python train.py --model="contrastive audio-text model" --dataset="chords played on synthesised instruments" --train_examples=52083 --gain_aug_db=10 --noise_aug=0.002 --time_shift_ms=100 --n_mels=64 --hop_length=320 --input="log_mel" --spec_augment=false --win_length=400 --tokenizer="word" --vocab_size=60 --loss="sigmoid" --embed_dim=128 --encoder_arch="convnext" --encoder_isotropic=false --encoder_norm="rmsnorm" --encoder_activation="relu" --encoder_mlp_ratio=6 --encoder_inner_norm=false --encoder_moe="soft" --encoder_num_experts=32 --encoder_moe_every=2 --encoder_expert_mlp_ratio=0.5 --encoder_slots_per_expert=1 --encoder_shared_expert=false --encoder_patch_size=[4, 4] --encoder_conv_stem=false --encoder_depths=[2, 4, 2] --encoder_widths=[48, 96, 192] --encoder_kernel_size=5 --text_encoder_causal=true --text_encoder_width=320 --text_encoder_layers=10 --text_encoder_norm="rmsnorm" --text_encoder_norm_position="sandwich" --text_encoder_activation="quick_gelu" --text_encoder_mlp_ratio=2 --text_encoder_head_dim=32 --text_encoder_fused_qkv=false --text_encoder_bias="qkv" --text_encoder_qk_norm=false --text_encoder_layer_scale_init=0.01 --text_encoder_parallel_block=false --text_encoder_inner_norm=false --text_encoder_positions="rope" --residual_init="zero_last" --optimizer="adamw" --lr=0.0011 --beta1=0.9 --beta2=0.99 --eps=1e-06 --gradient_centralization=true --l1_shrink=0.01 --cautious_weight_decay=true --steps=10600 --batch_size=128 --epochs=26.1 --lr_schedule="wsd" --decay_fraction=0.3 --final_lr_fraction=0 --warmup_steps=210 --weight_decay=0.0
Rows from block 7 of the text encoder, named by matrix and row number. Rows with one number belong to one neuron. Each number is 128 + 24 x the weight over its row's rms, rounded and kept within 0 to 255. All counts start at 0. After the name is the row's rms in percent of the matrix's.
# fc1: MLP up (text_encoder.blocks.7.mlp.fc1.weight, 640x320), inputs 214-319
# fc2: MLP down (text_encoder.blocks.7.mlp.fc2.weight, 320x640, transposed), outputs 214-319
fc1.46 020 [128 128 128 126 128 128 128 168 128 128 128  18 128 128 128 128 113 128 128 128 128 128 128 128 128 128  37 128 128 128 225 128 128 128 128 128 128 128 128 128 132 128 128 128 130 128 128 128 200 128 128 128 255 128 128 128 128 128 128 128 127 128 128 128 128 128 128 128 128 128 128 128 128 128 128 128 128 128 128 128 126 128  92 128 128 128  66 128 128 134 128 128 128 128 128 128 128 115 128 123 127 148 128 128 128 128]
fc1.47 057 [128 128 128 122 103 128 128 128 128 128 128 128 128 108 128 128 205 128 128 128 128 128 128 128 128 144 130 128 128 128 123 128 139 128 131 128 131 128 128 135 122 128 144  69 139 128 128 128 121 128 128 128 255 125 128 128 128 128 128 128 205 128 128 128 128 128 128 128 128 128 128 128 201 129 128 128 128 128 128 128 134 149  97 128 128 128 128 128 128 128 123 128 128 128 128  46 128  43 128 127 232 179 128 128 128 128]
fc1.48 013 [128 128 128 128 128 128 128 129 128 128 128 128 128 128 128 128 128 128 128 128 128 128 128 128 128 127  74 128 128 128 255 128 129 128 128 128 128 128 128 128 130 128 128 128 128 128 128 128 242 128 128 128 128 128 128 128 128 128 128 128 206 128 128 128 128 128 128 128 128 128 128 128 128 128 128 128 128 128 128 128 128 128 121 128 128 128 128 128 128 130 128 128 128 128 128 128 128  65 128 128 127 149 128 128 128 128]
fc1.49 053 [128 128 128 127 113 128 128 129 128 128 128 128 128 122 128 128 200 128 128 128 128 128 128 128 128 148 138 128 128 128 106 128 140 128 134 128 131 128 128 148 128 128 152 109 134 127 128 128 103 128 128 128 255 127 128 128 128 128 128 129 222 128 128 129 128 128 128 128 128 128 128 128 212 132 128 128 128 128 128 128 137 164  98 128 128 128 122 128 128 129 135 128 128 128 128  92 128  30 128 128 208 213 128 128 128 128]
fc1.50 026 [128 128 128 128 128 128 128 128 128 128 128 128 128 128 128 128 128 128 128 128 128 128 128 128 128 128 255 128 128 128   0 128 128 128 128 128 128 128 128 120 128 128 128 128 128 128 128 128  60 128 128 128 125 128 128 128 128 128 128 128 110 128 128 128 128 128 128 128 128 128 128 128 128 128 128 128 128 128 128 128 128 120 133 128 128 128 128 128 128 139 128 128 128 128 128 128 128 128 128 128 128 127 128 128 128 128]
fc1.51 280 [121 105  72 131 130 114 113 128 131 113  91 104 127 130 127 128 149 107 110  88 102 111 101 123  80 128  80  99 120 123 193 100 127 105 132 128 134 104  89 128 128 128 126 128 128  84 124  98 172 128 128 127 187 133 119 119  82 127 127 116 180 116 123 122 127 107 128 119 128 106 136 128 131 128 127  97 118 115  78 126 146 175 126 123 123 126 128  96  87 129 127  77 128  77 113 113 111  71 128 128 191 146 123 129 106 113]
fc1.52 064 [128 128 128 125 109 128 128 130 128 128 128 128 128 123 128 128 173 128 128 128 128 128 128 128 128 144 134 128 128 128 107 128 134 128 136 128 130 128 128 164 135 128 161 128 128 127 128 128  96 128 128 128 247 128 128 128 128 128 128 129 206 128 128 130 128 128 128 128 128 128 128 128 207 132 128 128 128 128 128 128 136 170  83 128 128 128 113 128 128 119 134 128 128 128 128  90 128  37 128 133 197 205 128 128 128 128]
fc1.53 304 [139 149 213 128 138 167 153 135 128 149 150 168 128 136 128 145  88 148 147 135 196 167 135 140 144 127 128 162 136 151 128 146 126 134 126 128 116 148 169 116 126 128 122 157 128 130 156 153 128 128 138 148  65 153 159 167 133 129 139 144  42 131 142 134 133 164 160 145 133 166 131 144  86 132 140 143 119 139 191 138 110  96 131 138 130 169 144 138 132 134 140 129 153 144 176 145 137 180 139 128  45  94 160 142 154 158]
fc1.54 013 [128 128 128 128 128 128 128 129 128 128 128 128 128 128 128 128 128 128 128 128 128 128 128 128 128 127  48 128 128 128 255 128 129 128 128 128 128 128 128 128 129 128 128 128 128 128 128 128 245 128 128 128 128 128 128 128 128 128 128 128 191 128 128 128 128 128 128 128 128 128 128 128 128 128 128 128 128 128 128 128 128 128 115 128 128 128 128 128 128 128 128 128 128 128 128 128 128  61 128 128 127 134 128 128 128 128]
fc1.55 077 [128 128 175 138 128 128 128 131 128 128 128 128 128 128 128 128 127 128 128 128 128 128 128 128 128  82 170 128 128 128  88 128 128 128 128 128 127 128 128  94 130 128 122 128 128 128 130 128  95 128 128 128  25 128 128 128 139 128 128 139   0 151 128 136 128 128 128 128 128 128 128 128 128 128 128 128 128 128 128 128 126   0 155 128 128 128 128 128 128 146 125 152 128 128 128 143 128 219 128 126  40  39 128 128 128 128]
fc1.56 057 [128 128 128 125 111 128 128 129 128 128 128 128 128 120 128 128 192 128 128 128 128 128 128 128 128 151 136 128 128 128 111 128 140 128 135 128 133 128 128 139 126 128 155 107 134 127 128 128 107 128 128 128 255 127 128 128 128 128 128 129 216 128 128 129 128 128 128 128 128 128 128 128 203 132 128 128 128 128 128 128 135 159 109 128 128 128 125 128 128 129 136 128 128 128 128  96 128  28 128 129 209 201 128 128 128 128]
fc1.57 013 [128 128 128 128 128 128 128 129 128 128 128 128 128 128 128 128 128 128 128 128 128 128 128 128 128 127  77 128 128 128 255 128 129 128 128 128 128 128 128 128 129 128 128 128 128 128 128 128 229 128 128 128 128 128 128 128 128 128 128 128 202 128 128 128 128 128 128 128 128 128 128 128 128 128 128 128 128 128 128 128 128 128 121 128 128 128 128 128 128 129 128 128 128 128 128 128 128  73 128 128 127 135 128 128 128 128]
fc1.58 093 [128 128 128 128 128 128 128 128 128 128 128 128 128 128 128 128 128 128 128 128 128 128 128 128 128 128 194 128 128 128   0 128 128 128 128 128 128 128 128 128 128 128 128 128 128 128 128 128   0 128 128 128 128 128 128 128 128 128 128 128 128 128 128 128 128 128 128 128 128 128 128 128 128 128 128 128 128 128 128 128 128 128 128 128 128 128 128 128 128 128 128 128 128 128 128 128 128 128 128 128 128 128 128 128 128 128]
fc1.59 143 [128 101  69 135 129 128 122 128 128 106 103 111 127 147 128 116 134 116 127 103 121 128 105  99  92 126  77 116 128 127 192 117 122 117 128 123 129 115 128 128 130 128 121 128 117 128 126 115 187 128 128 127 176 154 128 128  78 128 128 117 184 125 116 121 129 128 145 128 128 114 146 128 126 128 128  95 104 126  88 125 134 158 125 128 108 128 128  80  96 130 125  89 128  84 128 120 127  51 128 127 209 128 124 141 119 128]
fc1.60 061 [128 128 201 130 128 128 128 128 128 128 128 128 128 128 128 128 128 128 128 128 128 128 128 128 128 117 158 128 128 128  94 128 128 128 128 128 128 128 128  85 127 128 128 128 128 128 128 128 116 128 128 128   0 128 128 128 128 128 128 128   0 130 128 128 128 128 128 128 128 128 128 128 128 128 128 128 128 128 128 128 135   0 170 128 128 128 128 128 128 128 128 130 128 128 128 144 128 255 128 128  38  65 128 128 128 128]
fc1.61 012 [128 128 128 128 128 128 128 129 128 128 128 128 128 128 128 128 128 128 128 128 128 128 128 128 128 128  72 128 128 128 255 128 129 128 128 128 128 128 128 128 129 128 128 128 128 128 128 128 251 128 128 128 128 128 128 128 128 128 128 128 206 128 128 128 128 128 128 128 128 128 128 128 128 128 128 128 128 128 128 128 128 128 118 128 128 128 128 128 128 128 128 128 128 128 128 128 128  58 128 128 127 135 128 128 128 128]
fc1.62 013 [128 128 128 128 128 128 128 129 128 128 128 128 128 128 128 128 128 128 128 128 128 128 128 128 128 127   0 128 128 128 255 128 129 128 128 128 128 128 128 128 129 128 128 128 128 128 128 128 190 128 128 128 128 128 128 128 128 128 128 128 196 128 128 128 128 128 128 128 128 128 128 128 128 128 128 128 128 128 128 128 128 129 121 128 128 128 128 128 128 130 128 128 128 128 128 128 128  68 128 128 127 136 128 128 128 128]
fc1.63 068 [128 148 167 143 128 128 128 140 128 128 128 128 128 128 128 128 125 128 128 128 128 128 128 128 128  94 202 128 128 128  88 128 128 128 128 128 128 128 128  86 129 128 128 128 128 128 128 128  94 128 128 128  14 128 128 128 132 128 128 134  26 139 128 128 128 128 128 128 128 128 128 128 128 128 128 128 128 128 128 128 124   0 164 128 128 128 128 128 128 132 127 147 128 128 128 141 128 237 128 127  30  56 128 128 128 128]
fc1.64 011 [128 128 128 127 128 128 128 111 128 128 128 128 128 128 128 128 127 128 128 128 128 128 128 128 128 127  42 128 128 128 255 128 129 128 128 128 128 128 128 128 128 128 128 128 128 128 128 128 255 128 128 128 127 128 128 128 128 128 128 128 213 128 128 128 128 128 128 128 128 128 128 128 128 128 128 128 128 128 128 128 128 128 126 128 128 128 128 128 128 130 128 128 128 128 128 128 128  61 128 128 127 125 128 128 128 128]
fc1.65 027 [128 128 128 129 128 128 128 129 128 128 128 128 128 128 128 128 133 128 128 128 128 128 128 128 128 128 187 128 128 128   0 128 128 128 128 128 128 128 128 154 128 128 128 128 128 128 128 128   0 128 128 128 159 128 128 128 128 128 128 128 192 128 128 128 128 128 128 128 128 128 128 128 128 128 128 128 128 128 128 128 128 129 130 128 128 128 128 128 128 128 128 128 128 128 128 128 128 106 128 131 128 182 128 128 128 128]
fc1.66 056 [128 128 128 128 126 128 128 129 128 128 128 128 128 128 128 128 190 128 128 128 128 128 128 128 128 147 137 128 128 128 104 128 134 128 134 128 129 128 128 153 129 128 151 119 130 128 128 128 101 128 128 128 255 128 128 128 128 128 128 129 222 128 128 130 128 128 128 128 128 128 128 128 205 130 128 128 128 128 128 128 137 169  85 128 128 128 126 128 128 126 134 128 128 128 128  87 128  38 128 131 208 213 128 128 128 128]
fc1.67 150 [128 130 171 128 136 152 149 128 169 125 128 165 131 157 132 128  70 135 137 128 189 153 128 151 127 127 126 138 128 149 214 128 126 130 120 128 119 128 148 116 128 129 118 195 110 128 144 139 131 130 145 144  46 141 130 157 127 128 131 134  58 128 138 128 140 146 151 132 157 147 134 174  55 120 136 128  99 127 135 136 123  95 127 138 128 172 167 129 127 126 150 127 145 128 182 156 128 173 128 132  43  83 128 183 140 180]
fc1.68 012 [128 128 128 119 128 128 128 131 128 128 128 128 128 128 128 128 141 128 128 128 128 128 128 128 128 129   0 128 128 128 255 128 129 128 128 128 128 128 128 128 127 128 128 128 131 128 128 128 255 128 128 128 177 128 128 128 128 128 128 128 188 128 128 128 128 128 128 128 128 128 128 128 251 128 128 128 128 128 128 128 128 128 126 128 128 128 128 128 128 131 131 128 128 128 128 128 128  47 128 113 154 232 128 128 128 128]
fc1.69 013 [128 128 128 128 128 128 128 129 128 128 128 128 128 128 128 128 128 128 128 128 128 128 128 128 128 128   0 128 128 128 255 128 128 128 128 128 128 128 128 128 129 128 128 128 128 128 128 128 255 128 128 128 128 128 128 128 128 128 128 128 188 128 128 128 128 128 128 128 128 128 128 128 128 128 128 128 128 128 128 128 128 128 117 128 128 128 128 128 128 128 128  96 128 128 128 128 128  62 128 128 127 131 128 128 128 128]
fc1.70 209 [130 148 208 126 140 164 155 127 128 169 168 166 128 128 128 142  93 150 143 155 146 152 156 141 166 118 135 154 135 139 122 153 129 148 127 128 129 162 149 128 128 128 121 128 139 127 153 182 124 128 128 132  62 128 153 156 170 128 129 143  77 140 148 138 132 161 130 140 128 153 129 128 127 135 132 167 131 144 190 130 122  75 133 128 138 130 131 155 160 126 129 152 142 171 147 171 138 192 128 127  47  87 142 128 144 151]
fc1.71 012 [128 128 128 128 128 128 128 129 128 128 128 128 128 128 128 128 128 128 128 128 128 128 128 128 128 127  70 128 128 128 255 128 129 128 128 128 128 128 128 128 129 128 128 128 128 128 128 128 255 128 128 128 128 128 128 128 128 128 128 128 208 128 128 128 128 128 128 128 128 128 128 128 128 128 128 128 128 128 128 128 128 128 119 128 128 128 128 128 128 129 128 128 128 128 128 128 128  60 128 128 127 139 128 128 128 128]
fc1.72 050 [128 128 128 127 128 128 128 129 128 128 128 128 128 128 128 128 149 128 128 128 128 128 128 128 128 130 154 128 128 128  77 128 127 128 133 128 131 128 128 174 139 128 147 128 127 126 128 128  72 128 128 128 232 128 128 128 128 128 128 129 236 128 128 129 128 128 128 128 128 128 128 128 155 128 128 128 128 128 128 128 137 182  93 128 127 128 128 128 128 129 133 128 128 128 128  77 128  43 128 135 210 224 128 128 128 128]
fc1.73 064 [128 128 128 128 104 128 128 130 128 128 128 109 128 113 128 128 168 128 128 128 128 128 128 128 128 148 135 128 128 128 110 128 135 128 128 128 128 128 128 156 130 128 157 119 128 127 128 128 108 128 128 128 255 127 128 128 128 128 128 129 210 128 128 130 128 128 128 128 128 128 128 128 193 131 128 128 128 128 128 128 135 172  84 128 125 128 112 128 128 129 133 128 128 128 128  90 128  35 128 131 208 208 128 128 128 128]
fc1.74 042 [128 128 128 130 114 128 128 130 128 128 128 128 128 128 128 128 147 128 128 128 128 128 128 128 128 128 233 128 128 128  60 128 128 128 128 128 128 128 128 168 139 128 138 128 126 128 128 128  37 128 128 128 224 128 128 128 128 128 128 128 229 128 128 128 128 128 128 128 128 128 128 128 157 128 128 128 128 128 128 128 128 155 118 128 128 128 128 128 128 129 131 128 128 128 128 108 128  66 128 136 192 213 128 128 128 128]
fc1.75 083 [128 128 128 128 128 128 128 128 128 128 128 128 128 128 128 128 128 128 128 128 128 128 128 128 128 128 255 128 128 128   0 128 128 128 128 128 128 128 128 128 128 128 128 128 128 128 128 128   2 128 128 128 128 128 128 128 128 128 128 128 127 128 128 128 128 128 128 128 128 128 128 128 128 128 128 128 128 128 128 128 128 128 127 128 128 128 128 128 128 128 128 128 128 128 128 128 128 131 128 128 128 125 128 128 128 128]
fc1.76 014 [128 128 128 128 128 128 128 129 128 128 128 128 128 128 128 128 128 128 128 128 128 128 128 128 128 128  76 128 128 128 250 128 128 128 128 128 128 128 128 128 128 128 128 128 128 128 128 128 255 128 128 128 128 128 128 128 128 128 128 128 184 128 128 128 128 128 128 128 128 128 128 128 128 128 128 128 128 128 128 128 128 128 114 128 128 128 128 128 128 128 128 128 128 128 128 128 128  61 128 128 127 131 128 128 128 128]
fc2.46 024 [131 128 128 128 128 127 135 128 128 128 127 137 128 128 128 116 128 128 128 128 128 134 128 128 128 128 128 128 128 128 128 128 128 124 128 128 128 125 128 128 128 128 128 128 128 128 127 127 128 127 128 126 128 128 128 128 128 128 128 128 128 128 127 128 128 122 128 128 128 128 128 145 128 128 128 127 128 128 129 130 128 128 128 128 128 128 200 128 123 128 128 128 128 210  95 128 128 128 128 128 128 128 128 128 128 128]
fc2.47 039 [129 121 128 128 128 128 127 128 128 128 128 128 128 128 128  96 128 128 128 128 128 137 128 128 127 128 128 128 128 129 128 128 128 129 128 128 128 126 128 128 128 128 128 128 128 128 128 128 128 122 128 130 128 128 128 122 128 128 124 128 128 128 120 128 128 118 128 128 128 128 214 128 128 128 128 128 128 128 133 128 128 128 128 128 128 128 105 128 119 128 128 128 128 128 105 128 134 128 128 128 128 128 128 129 128 138]
fc2.48 006 [125 128 128 128 128 127 132 128 128 128 123 117 128 128 128 127 128 128 128 127 128 131 128 128 136 128 128 128 128 129 128 128 128 115 128 128 128 130 128 128 128 128 128 128 128 128 130 126 128 125 128 122 128 128 128 149 128 128 128 128 128 128 110 128 128 129 128 128 128 128 127 164 128 128 128 126 128 128 131 131 128 128 128 128 128 128 127 128 117 128 128 128 128 130  97 128 132 128 128 128 128 128 128 127 128 126]
fc2.49 065 [129 127 128 128 128 128 132 128 128 128 128 128 128 128 128 114 128 128 128 128 128 135 128 128 127 128 128 128 128 128 128 128 128 129 128 128 128 127 128 128 128 128 128 128 128 128 128 128 128 122 128 129 128 128 128 123 128 128 126 128 128 128 130 128 128 107 128 128 128 128 255 128 128 128 128 120 128 128 132 128 128 128 128 128 128 128 128 128 118 128 128 128 128 137 116 128 133 128 128 128 128 128 128 126 128 136]
fc2.50 117 [129 128 128 128 128 133 131 128 128 128 128 131 128 128 128 119 128 128 128 128 128 133 128 128 128 128 128 128 128 126 128 128 128 133 128 128 128 133 128 128 128 128 128 128 128 128 128 128 128 125 128 128 128 128 128 128 128 128 127 128 128 128 138 128 128 121 128 128 128 128 255 128 128 128 128 119 128 128 141 128 128 128 128 128 128 128 128 128 122 128 128 128 128 136 127 128 130 128 128 128 128 128 128 128 128 141]
fc2.51 205 [104 106 128 128 128 105 102 128 128 128 154 110 128 128 128 154 128 128 128 107 128 107 128 128 158 128 128 128 128 137 128 128 128  98 128 128 128  93 128 128 128 128 128 128 128 128 105 144 128 143 128 108 128 128 128 154 128 128 151 128 128 128 113 128 128 161 128 128 128 128  27 146 128 128 128 156 128 128  92 103 128 128 128 128 128 128 127 128 166 128 128 128 128  79 156 128 104 128 128 128 128 128 128 142 128 100]
fc2.52 085 [128 128 128 128 128 129 130 128 128 128 127 128 128 128 128 126 128 128 128 128 128 134 128 128 124 128 128 128 128 128 128 128 128 129 128 128 128 128 128 128 128 128 128 128 128 128 128 128 128 123 128 130 128 128 128 123 128 128 128 128 128 128 132 128 128 103 128 128 128 128 246 126 128 128 128 122 128 128 134 128 128 128 128 128 128 128 128 128 118 128 128 128 128 144 111 128 132 128 128 128 128 128 128 125 128 137]
fc2.53 210 [158 139 128 128 128 163 145 128 128 128 107 150 128 128 128  95 128 128 128 135 128 153 128 128 121 128 128 128 128 122 128 128 128 133 128 128 128 142 128 128 128 128 128 128 128 128 198 125 128 107 128 166 128 128 128 109 128 128 115 128 128 128 143 128 128 101 128 128 128 128  29  98 128 128 128 115 128 128 155 135 128 128 128 128 128 128  62 128 124 128 128 128 128 140  97 128 144 128 128 128 128 128 128 118 128 132]
fc2.54 007 [123 128 128 128 128 127 131 128 128 128 124 118 128 128 128 127 128 128 128 127 128 130 128 128 136 128 128 128 128 128 128 128 128 116 128 128 128 129 128 128 128 128 128 128 128 128 127 126 128 125 128 123 128 128 128 146 128 128 128 128 128 128 113 128 128 128 128 128 128 128 127 158 128 128 128 127 128 128 130 131 128 128 128 128 128 128 128 128 120 128 128 128 128 130  98 128 131 128 128 128 128 128 128 127 128 126]
fc2.55 076 [128 147 128 128 128 127 133 128 128 128 128 128 128 128 128 121 128 128 128 128 128 131 128 128 128 128 128 128 128 128 128 128 128 151 128 128 128 139 128 128 128 128 128 128 128 128 123 128 128 125 128 128 128 128 128 120 128 128  97 128 128 128 151 128 128 128 128 128 128 128 156 124 128 128 128 120 128 128 154 130 128 128 128 128 128 128 128 128 129 128 128 128 128 128 129 128 128 128 128 128 128 128 128 127 128 137]
fc2.56 062 [130 126 128 128 128 128 133 128 128 128 127 128 128 128 128 113 128 128 128 128 128 134 128 128 127 128 128 128 128 128 128 128 128 129 128 128 128 127 128 128 128 128 128 128 128 128 128 128 128 123 128 130 128 128 128 123 128 128 126 128 128 128 130 128 128 111 128 128 128 128 255 128 128 128 128 121 128 128 132 128 128 128 128 128 128 128 128 128 118 128 128 128 128 141 115 128 135 128 128 128 128 128 128 125 128 137]
fc2.57 008 [132 128 128 128 128 127 132 128 128 128 123 119 128 128 128 127 128 128 128 127 128 131 128 128 135 128 128 128 128 128 128 128 128 120 128 128 128 129 128 128 128 128 128 128 128 128 130 126 128 124 128 123 128 128 128 146 128 128 128 128 128 128 113 128 128 129 128 128 128 128 128 161 128 128 128 126 128 128 131 131 128 128 128 128 128 128 128 128 117 128 128 128 128 130  93 128 131 128 128 128 128 128 128 128 128 126]
fc2.58 093 [129 128 128 128 128 130 131 128 128 128 128 132 128 128 128 119 128 128 128 128 128 134 128 128 128 128 128 128 128 126 128 128 128 132 128 128 128 134 128 128 128 128 128 128 128 128 128 128 128 125 128 128 128 128 128 128 128 128 126 128 128 128 139 128 128 124 128 128 128 128 242 128 128 128 128 118 128 128 142 128 128 128 128 128 128 128 128 128 123 128 128 128 128 132 128 128 129 128 128 128 128 128 128 128 128 141]
fc2.59 166 [119 108 128 128 128 114 109 128 128 128 153 110 128 128 128 154 128 128 128 110 128 114 128 128 151 128 128 128 128 139 128 128 128  99 128 128 128  97 128 128 128 128 128 128 128 128 130 137 128 142 128 115 128 128 128 142 128 128 147 128 128 128 113 128 128 155 128 128 128 128  12 137 128 128 128 154 128 128  99 117 128 128 128 128 128 128 127 128 160 128 128 128 128  81 143 128 108 128 128 128 128 128 128 137 128 105]
fc2.60 039 [129 184 128 128 128 125 130 128 128 128 128 129 128 128 128 110 128 128 128 128 128 132 128 128 129 128 128 128 128 127 128 128 128 156 128 128 128 133 128 128 128 128 128 128 128 128 112 128 128 109 128 127 128 128 128 128 128 128 111 128 128 128 170 128 128 130 128 128 128 128 157 119 128 128 128 122 128 128 128 127 128 128 128 128 128 128 128 128 130 128 128 128 128 163 134 128 128 128 128 128 128 128 128 128 128 127]
fc2.61 005 [129 128 128 128 128 126 133 128 128 128 122 113 128 128 128 126 128 128 128 127 128 132 128 128 139 128 128 128 128 129 128 128 128 112 128 128 128 130 128 128 128 128 128 128 128 128 127 125 128 124 128 121 128 128 128 152 128 128 128 128 128 128 107 128 128 129 128 128 128 128 127 174 128 128 128 125 128 128 132 132 128 128 128 128 128 128 127 128 115 128 128 128 128 131  88 128 132 128 128 128 128 128 128 127 128 126]
fc2.62 006 [130 128 128 128 128 126 132 128 128 128 121 114 128 128 128 127 128 128 128 127 128 131 128 128 138 128 128 128 128 129 128 128 128 116 128 128 128 130 128 128 128 128 128 128 128 128 127 125 128 122 128 121 128 128 128 150 128 128 128 128 128 128 108 128 128 129 128 128 128 128 127 177 128 128 128 125 128 128 131 132 128 128 128 128 128 128 127 128 116 128 128 128 128 131  87 128 132 128 128 128 128 128 128 127 128 125]
fc2.63 071 [129 149 128 128 128 127 132 128 128 128 128 128 128 128 128 120 128 128 128 128 128 132 128 128 128 128 128 128 128 128 128 128 128 150 128 128 128 136 128 128 128 128 128 128 128 128 124 128 128 121 128 128 128 128 128 128 128 128 111 128 128 128 150 128 128 128 128 128 128 128 180 126 128 128 128 123 128 128 139 128 128 128 128 128 128 128 128 128 128 128 128 128 128 181 129 128 128 128 128 128 128 128 128 128 128 133]
fc2.64 017 [130 128 128 128 128 128 130 128 128 128 128 127 128 128 128 127 128 128 128 128 128 130 128 128 130 128 128 128 128 128 128 128 128 127 128 128 128 129 128 128 128 128 128 128 128 128 133 127 128 127 128 126 128 128 128 135 128 128 128 128 128 128 123 128 128 128 128 128 128 128 128 142 128 128 128 127 128 128 129 130 128 128 128 128 128 128 128 128 122 128 128 128 128 129 105 128 129 128 128 128 128 128 128 128 128 128]
fc2.65 116 [129 128 128 128 128 134 131 128 128 128 128 131 128 128 128 117 128 128 128 128 128 133 128 128 128 128 128 128 128 125 128 128 128 133 128 128 128 134 128 128 128 128 128 128 128 128 128 128 128 125 128 128 128 128 128 128 128 128 127 128 128 128 138 128 128 119 128 128 128 128 253 128 128 128 128 120 128 128 142 128 128 128 128 128 128 128 128 128 121 128 128 128 128 137 126 128 130 128 128 128 128 128 128 128 128 142]
fc2.66 067 [129 127 128 128 128 129 131 128 128 128 128 128 128 128 128 109 128 128 128 128 128 134 128 128 124 128 128 128 128 127 128 128 128 129 128 128 128 127 128 128 128 128 128 128 128 128 128 128 128 122 128 129 128 128 128 122 128 128 126 128 128 128 130 128 128 100 128 128 128 128 232 127 128 128 128 119 128 128 137 128 128 128 128 128 128 128 128 128 117 128 128 128 128 138 115 128 133 128 128 128 128 128 128 126 128 137]
fc2.67 237 [129 129 128 128 128 127 128 128 128 128 128 131 128 128 128 129 128 128 128 127 128 126 128 128 128 128 128 128 128 128 128 128 128 128 128 128 128 128 128 128 128 128 128 128 128 128 128 129 128 128 128 128 128 128 128 128 128 128 128 128 128 128 134 128 128 129 128 128 128 128   0 118 128 128 128 128 128 128 126 127 128 128 128 128 128 128 129 128 131 128 128 128 128 126 131 128 128 128 128 128 128 128 128 128 128 128]
fc2.68 019 [132 128 128 128 128 128 130 128 128 128 125 141 128 128 128 105 128 128 128 128 128 137 128 128 129 128 128 128 128 128 128 128 128 128 128 128 128 128 128 128 128 128 128 128 128 128 130 127 128 126 128 126 128 128 128 131 128 128 127 128 128 128 125 128 128 121 128 128 128 128 125 140 128 128 128 126 128 128 132 131 128 128 128 128 128 128 127 128 113 128 128 128 128 131 109 128 135 128 128 128 128 128 128 128 128 148]
fc2.69 007 [120 128 128 128 128 127 132 128 128 128 123 116 128 128 128 126 128 128 128 127 128 130 128 128 137 128 128 128 128 129 128 128 128 115 128 128 128 130 128 128 128 128 128 128 128 128 127 126 128 124 128 122 128 128 128 147 128 128 128 128 128 128 111 128 128 128 128 128 128 128 127 169 128 128 128 126 128 128 131 131 128 128 128 128 128 128 127 128 118 128 128 128 128 130  99 128 131 128 128 128 128 128 128 127 128 126]
fc2.70 113 [168 179 128 128 128 155 159 128 128 128  93 162 128 128 128  59 128 128 128 160 128 160 128 128  95 128 128 128 128 118 128 128 128 164 128 128 128 165 128 128 128 128 128 128 128 128 196 110 128  90 128 166 128 128 128  92 128 128 100 128 128 128 167 128 128  99 128 128 128 128 118  87 128 128 128 102 128 128 147 145 128 128 128 128 128 128 100 128 114 128 128 128 128 171  98 128 155 128 128 128 128 128 128 113 128 142]
fc2.71 006 [126 128 128 128 128 126 132 128 128 128 122 114 128 128 128 126 128 128 128 127 128 132 128 128 138 128 128 128 128 129 128 128 128 114 128 128 128 130 128 128 128 128 128 128 128 128 128 126 128 124 128 121 128 128 128 151 128 128 128 128 128 128 108 128 128 129 128 128 128 128 127 169 128 128 128 125 128 128 131 132 128 128 128 128 128 128 127 128 116 128 128 128 128 131  91 128 132 128 128 128 128 128 128 127 128 126]
fc2.72 087 [128 128 128 128 128 135 131 128 128 128 124 132 128 128 128 113 128 128 128 128 128 138 128 128 128 128 128 128 128 125 128 128 128 129 128 128 128 135 128 128 128 128 128 128 128 128 128 128 128 123 128 128 128 128 128 125 128 128 124 128 128 128 136 128 128 108 128 128 128 128 251 128 128 128 128 115 128 128 150 128 128 128 128 128 128 128 128 128 118 128 128 128 128 185 119 128 136 128 128 128 128 128 128 125 128 151]
fc2.73 075 [128 127 128 128 128 128 128 128 128 128 128 128 128 128 128 126 128 128 128 128 128 132 128 128 117 128 128 128 128 128 128 128 128 129 128 128 128 128 128 128 128 128 128 128 128 128 128 128 128 124 128 130 128 128 128 123 128 128 128 128 128 128 130 128 128 111 128 128 128 128 255 126 128 128 128 122 128 128 130 128 128 128 128 128 128 128 128 128 120 128 128 128 128 152 111 128 130 128 128 128 128 128 128 124 128 135]
fc2.74 119 [129 128 128 128 128 133 130 128 128 128 127 132 128 128 128 121 128 128 128 128 128 134 128 128 128 128 128 128 128 126 128 128 128 129 128 128 128 131 128 128 128 128 128 128 128 128 128 128 128 123 128 128 128 128 128 128 128 128 123 128 128 128 135 128 128 113 128 128 128 128 248 128 128 128 128 120 128 128 142 128 128 128 128 128 128 128 128 128 105 128 128 128 128 139 122 128 133 128 128 128 128 128 128 128 128 144]
fc2.75 112 [129 128 128 128 128 130 130 128 128 128 128 131 128 128 128 120 128 128 128 128 128 133 128 128 128 128 128 128 128 126 128 128 128 131 128 128 128 134 128 128 128 128 128 128 128 128 128 128 128 125 128 128 128 128 128 128 128 128 127 128 128 128 137 128 128 125 128 128 128 128 235 128 128 128 128 121 128 128 139 128 128 128 128 128 128 128 128 128 123 128 128 128 128 130 128 128 129 128 128 128 128 128 128 128 128 138]
fc2.76 008 [117 128 128 128 128 127 131 128 128 128 124 118 128 128 128 127 128 128 128 127 128 131 128 128 136 128 128 128 128 128 128 128 128 114 128 128 128 129 128 128 128 128 128 128 128 128 127 126 128 126 128 122 128 128 128 145 128 128 128 128 128 128 114 128 128 128 128 128 128 128 127 160 128 128 128 127 128 128 130 130 128 128 128 128 128 128 128 128 120 128 128 128 128 130 109 128 131 128 128 128 128 128 128 128 128 126]